config.toml
model = "multi-label audio tagger"
dataset = "short pieces for a synthesised band: melody, chords, bass and drums"
train_examples = 26041
n_mels = 40
hop_length = 160
input = "log_mel"
spec_augment = true
win_length = 400
arch = "ecapa_tdnn"
norm = "batchnorm"
activation = "relu"
depths = [10]
kernel_size = 5
stem = "single"
widths = [384]
num_labels = 45
init = "trunc_normal_002"
optimizer = "soap"
beta2 = 0.99
lr = 0.0019
beta1 = 0.95
shampoo_beta = 0.99
eps = 1e-08
precondition_frequency = 32
max_precond_dim = 1024
merge_dims = false
one_sided = true
adamw_lr_other_params = 0.00088
ema_decay = 0.999
steps = 5200
batch_size = 128
epochs = 25.6
lr_schedule = "poly"
final_lr_fraction = 0.01
warmup_steps = 520
weight_decay = 0.5
adamw_weight_decay_other_params = 0.05
Rows from block 3 of a small multi-label audio tagger, named by matrix and row number. Each number is 128 + 24 x the weight over its row's rms, rounded and kept within 0 to 255. All counts start at 0.
After each channel's rows are labels from the 100 clips, of 14976, where the channel reaches its highest value: "top examples" is what is common among them. Only what is clearly more common there than usual is listed. The data: short pieces for a synthesised band: melody, chords, bass and drums.
# c30: last pointwise conv (model.blocks.3.c3.0.weight, 384x384x1), inputs 220-274

c30.169 [147 112 151 133 113 136 102  82 113 157 170 142 115 115 154 116 133 125  79 116 147 158 173 180 120 111 127 106 106 166 148  89 124 105  98 114 140 140 162 127 152 133 103 114 136 132 125  99 114 125  97 140  76 129 119]
top examples: bowed string-like; string section-like; melody instrument: bowed string-like

c30.322 [142 146 116 144 116 106 151 121 137 136 154 161 108 135 116 141 124 114 117 109 113 120 131 132 102 132 101 156 143 102 139 140 166 113 162 149 116 106 133 160 123 147 137 131 133 119 134 161 133 127 109 151 161 119 151]
top examples: marimba-like; vibraphone-like; melody instrument: marimba-like; text has "clipped"

c30.246 [124 155  99 109 132 169 122  76 128 121 116  99 125 157 153 106  87 102 101 144  86 142 124 101 127 102 126 125 127 122 125 137  89 117 110 125  75 125 119  91 114 115 144 137 156 111 124  98 137 147 127 114  98 164 153]
top examples: reverberation; text has "room"; text has "reverberant"

c30.350 [114 132 146 132 172  80 139 131 155  98 145  72 136 132 110 118  92  86 152 144 142 120 134 132 131 136 121 117 132 117 134 129 112 135 142 123  98 120 146 169 161 160 154 181 109 158 139 111 190 145 165 103 144 142 113]
top examples: string section-like; ride cymbal; melody instrument: string section-like

c30.294 [170 128 138  95 161 129  97 119 141 122  69 103 125 103 134 160 139 112 171 120  99 140 111 126 164 139  98 132 151 116 128 139 111  82 135 164 125 120 101 134 143 142 108 136 154 126 152 164  99 150 180 129 127 110 120]
top examples: white noise; string section-like

c30.242 [134 121 138 110 148 108  92  99 143 155 109 114 130 200 135 119 122 162 157 135 140 126 160 145 152 147 109 185  96 120 136 130 110 134 116 152 149 130 147 157 135 181 137 147  90 163 117 168 130 122 143 164 147 167 174]
top examples: ride cymbal

c30.341 [114 107 122 133 176 120 163 134 115 158 129 137 168 136 113  98 121 106 139  95 135 116 112 110 104 103 119 144 137 108 100 130 107 144 132 125 140 132 136 150 127 108 127 150 129 111 131 169 141  97 131 134 150 154 107]
top examples: kick; drums; closed hi-hat; drum pattern: one drop

c30.381 [152 134  86 112  73 140 156 102 143 103 113 108 122  97 159 157  89  88 101 133 115 122 120  86 128 140 107  86 117  97 148 110 108 128 111  91  82 110 105  87 152 135 127 100 109  89 125  83  79  80 123 125 143  99 106]
top examples: horn-like; thin (high-pass)

c30.128 [152 128 160 189  98 149 135 112 121 108  81 142  81 108 150 160 122 136 120 153 110 116 112 128 109 111 133 164 114 121 128 105 110 129  86 119  87  96 127 121  95 114 144 123 123 125 121 128 129 101  74 118  79 158 110]
top examples: string section-like

c30.210 [134 107 118 136 127 122 165 161 135 159 130 186 150 178 109 113 130 126 112 108 118 184 140 126 143 129 126 123 137 103 102 116 142 106  94 109 149 196  84 128 150 129 160 159  98 107 220 163  97  53 119 134 152 124 138]
top examples: shaker; kick; drums; muffled (low-pass)

c30.132 [175 114 162 115 156 120  79 131 128 160  89 107 139 145 132 119  99  95 105 109 109 164 119 102 113 146 121 123 118 134  87 122 145 114 161 130 105 143 116 105  83 123 132 105 143 106 153 132 108 180 115 108 127 129 132]
top examples: shaker; harpsichord-like; melody instrument: harpsichord-like

c30.276 [118 151 171 100 163 118 128 103 131  72  99 120 170 143 127 122 103  86 119 131 106 177 138 126 156 114 128 138 100 125 115 116 146 150 142 117 112 124 157 124 156 110 181 148 196 120  83 100 132 155 113  82 115 125 158]
top examples: reverberation; text has "reverberant"; text has "room"; ride cymbal

c30.3 [143 146 100 133 134  96 141  86 144 118 154 116 120 157 122 129  81 116  97 131 127 133  97 140 110 115 187 113 135 127 177 103 134 119 137 166 135 137 134 124 143 157 158 113 103 157  97  84 135  98 105 134 156 148 135]
top examples: reverberation; text has "room"; text has "reverberant"

c30.37 [104 133 151 110 160 157 158 114 119 103 119 138 140 105 106 136  69 131 119 116 121 132  93  67 146 104 115  93 104 108 116  99 113 120  96 122  83 151  82 120 126 133 100 128  84 139 142 137 105 105 132 102 110  94 104]
top examples: kick; drums; closed hi-hat; drum pattern: shuffle

c30.216 [106 113 103 115 167 118 143 125 127 138 111 129 162 152 122 127 108 127 116 113  82 157  79 142  81 131  96 150  80 105 104 128 112 113 135 128 121 184 136  69  88 146 125 125 136 122 143 103 150  89 147 170 117 130 165]
top examples: kick; drums; closed hi-hat

c30.232 [166 122 111 153 152 124 112 156 125 193 133 130 124 125  90 124 205 176 145 147 164 141  99 166 153 159 132 138 107 108 129 120 142 155 161 140 115 166 159 114 125 111 135 126 137 127 121 120 141 160 159 175 108 118 123]
top examples: marimba-like; melody instrument: marimba-like; vibraphone-like

c30.328 [110 150 156  88 142 128 158 112  96 126 156 124 180 148 105 132 103 137 175 111 166 164 165 106 120 137 150 117 132 128 172 165 127 140 135 132 109 128 174 115 129 115 146 148 165 122 122  88 150  86 131 111 108 142 112]
top examples: kick; drums; snare; open hi-hat

c30.228 [150  96 125 134 118 134 163 119 130  93 139 131 122 107  96 127  99 103 159 111 105 136  94  84 148 129 129 132 128 108 163 135 172 137 145  79 147 155 147 138  91 178 102 104 115 132  80  96 111 149 168 104 140 123 183]
top examples: shaker; rimshot; cowbell

c30.295 [127  88 131 153  97  95 110 124 126 124 134 112 119 121  84 121 116 136 141 130 151 113 156 130 165 131 127 130  96 115 150 110 121 180 103  80 100 122 131  99 122  99  99 106 117 120 138 110 148  91 177 111 177 139  96]
top examples: horn-like

c30.315 [ 73 177 152 120  83  89 123 102 102 142 128 136 133  81 138 110 120 137 139 102 117 175 109  81 153 115 132 132  98 158 155 137 153 143 143 106 137 183  85 127 106 112 101  75 125 138 126 102 106 108 115 128 112 106  63]
top examples: kick; drums; shaker; rimshot

c30.146 [124 130 133  76 121 128 133 129 148 111 165 121  83 100 152 107 141 140 126 134 112 131 112 115 151  88 168 106 127 117 142 135 128 140 100 124 122 128 130 167 191 153 123  94  88 141 106 157 122 120  87 141  90 133  89]
top examples: bowed string-like; thin (high-pass)

c30.45 [143 103  76 124 166 113 124 159 152 105  96 140 128 105 115 151 156 131 150 146 137 100 133 116 119 129  96 100 118 112 136 145 117 139 124 150 140  77 141 119 143 144 135  81 143 125 121 151 126 152 159 146 141 133 123]
top examples: marimba-like; thin (high-pass); melody instrument: marimba-like

c30.130 [ 88 128  98 114 137 185 106 132 150 137 106 125 119 126 135 158 160 104 145 133 115 125 131 137 116 104 103 108 141 118 144 133 110 131 129 110 121 102  95 116 115 117 146  90 138 121 100 135 116 152 133 125 139 143  86]
top examples: bass guitar-like; muffled (low-pass)

c30.201 [113  86  84 186  91 103 136 145 146 122 122 147 140 126 131 148 123 131 126 171 160 111 105 125 120 107 146 147  98 152  88 158 111 153 141  95 191 149 208 147 101 150 149  89 151 119 116  88 158  98 113 149 147 140 130]
top examples: clap; shaker

c30.57 [123  99 124 159  85 123 110  99 140  99 141 134  76  94 109 157 106  82 134 116 106  97 106 147 151 125 105  83 116 107 112  95 141 138 141 135 112 119  95 131 134 165  93 126 116 186  91 131 108 169 135 134 123 111 124]
top examples: white noise; crash cymbal

c30.186 [132 112 117 139 121  79 107 113 156 105 127 163 110 150  83 129  71 107 123 131 144 104 118 131 113  91 164 150 150 126 129 150 176 147 135 138 130 141 111 118  93 139 142  86 128 113 128 108 100  96 114 137 125 171 158]
top examples: reverberation; text has "room"; text has "reverberant"; clap

c30.29 [ 92 158 144 128 103 122 125 111 149 128  85 110 107 134 119 128 114 134 125 145 139 140 115 114 128  94 129 136 131 107 123 105 140 159 138 102 132 152 146 104 105  97 145 114 102 134 136 119 127 148 100 140  85 143  98]
top examples: clap; text has "noise"

c30.142 [ 98 116 100 166 140 121 174 127 137 170 105 157 127 150 123 110 127 106  89 101  99 139 130 140  97  94 112 130 165 155  98 138 165 116 111 116 172 153 105 160 137  99 122 120 129 134 156 138 120 120 124 179 115 129 121]
top examples: shaker; rimshot

c30.213 [127 130 127 136 140 134 117 150 115 146 124 106  93 146 128 135 164 141 101 126 127 104 107 197 157 118 155  91 100 128 132 117 107 134 117  95 130 146  86 102 122 125 138 145 116 112 178 141 116 143 128 122  77 159 104]
top examples: horn-like

c30.194 [145 121 171 121 126 130  99 136 126 124 115 134  90  85 110 106 109 111 163  88 128 126 111 106 129 132 104 118 112 102 105 121 121 125 114 130 125 155  80 133 119 145 160 158 155 154 108 106 125 153 127 125 134 119 117]
top examples: kick; drums; snare; ride cymbal

c30.135 [118 101 141 120 124 135 108  86 164 100 127  91 126 106 128 101 103 122 126 158  87 125 119 116 101  95 153 133 134 163 116 136  99  88 139 136 124 112 145 141 127 156 104  80  91 164 151 149 105 143 140 155 140 126 138]
top examples: bass guitar-like

c30.359 [103  99 114 163 159 100  93  90 151 126 128 141 140 129 119  83  85 151  96 129 127 106 118  76 136 147 149 118 150  99 116 114 113 157  95 136 136 109 124 119 115 123 163 127 116 115 127 142  96  65 144  99 114 134 128]
top examples: clap

c30.291 [109 136 164 149 128 155 178 119 167 103 123 138 136  94 122  82  78 128  86 113 126 141 128 134 134 114 135 141 120 109 112 134 150 117 111  79 148 135 122 186 130 125 137 122 118  86 141 126 126 111 122 141 117  98 141]
top examples: kick; drums; shaker; rimshot

c30.251 [140 129 135 172 151  94 129 140 170 119 155 115 119 106 103 104 101 123 142 145 172 109 116 125 134 166 137 162 161 136 185 137 110 161  99  99 115 128 159 187 114 122  88 106 123 141 138 122 122 171 150 140 191 108  72]
top examples: string section-like; melody instrument: string section-like

c30.305 [162 101 103 135 111 123 113 111 115 135 107 111 126 126  87 112 124  95  85 139 106 101 117 101 102 127 134 125 110 136  74  96 120 111 197 134 106  92 125 154 175 151 137 140 133 102 123 166 104 120 126 146 172  89 146]
top examples: marimba-like; melody instrument: marimba-like

c30.33 [102 129 137 141  71 104 145 117 136 141 112 153 110 101 116 115 118  85 127 126  97 122 142 129 148 123 111  79 101  95 125 110 165 147 119 106 124 116  92 164 115 124 130 130  78 145 117 133 118 134 135 122 128 126 127]
top examples: ride cymbal; white noise

c30.179 [112 126 130 132 147 162 135 119 129 116 102 112 131 106 145 143 133 153 116 159 173 117 128 119 139 119 112 122 144  89 141 101 147 102 115 140 120 134  87 125 106  87 105 113 102  99 134 126 123 133 137 136 124 111 145]
top examples: oboe-like

c30.71 [ 95 131  84 141 154 129 143 181 202  99 113 120 135 142 146 108 103 149 137 143 158 172 105 125 130 152 137 147 137 121 121 121 127 122  99 129 120 150 135  98 137 112 119 153 145  98 102 149 115 141 127 129 137 118 118]
top examples: string section-like; melody instrument: string section-like

c30.116 [103 141 109 179 114 119  90 115 196 122 146 113 109 122 145 157 117 114 165 171 140  93 151  96 169 129 155 165  97 128 120 125 117 156 135 116 147 124 167 130 105 125  99  97 112 108 115 131 124 141 141 126 134 154  90]
top examples: string section-like; bowed string-like; melody instrument: bowed string-like

c30.263 [111 124 120 114 137  97 104 132  96 132  80 107 109 132 140 131 161 160 132 130 128 123 112 139 107 138 130 152 127 142  80 118 131 131 144 138 143 122 111 102 119 126 144 130 105 122 124 120 126 139  91 132 122 125 119]
top examples: clap; bell-like

c30.162 [113 138 147 144 170 130 118 118 126 122 103 147 147 125 105 111 116  94 151 106 128 149  95 106 148 121 171 104 137 121 134 111 102 119 138 129 104 154 117 168 115 145 144 141 139 147 151 115 161 133 197 126 157 123 111]
top examples: ride cymbal; rimshot; string section-like; cowbell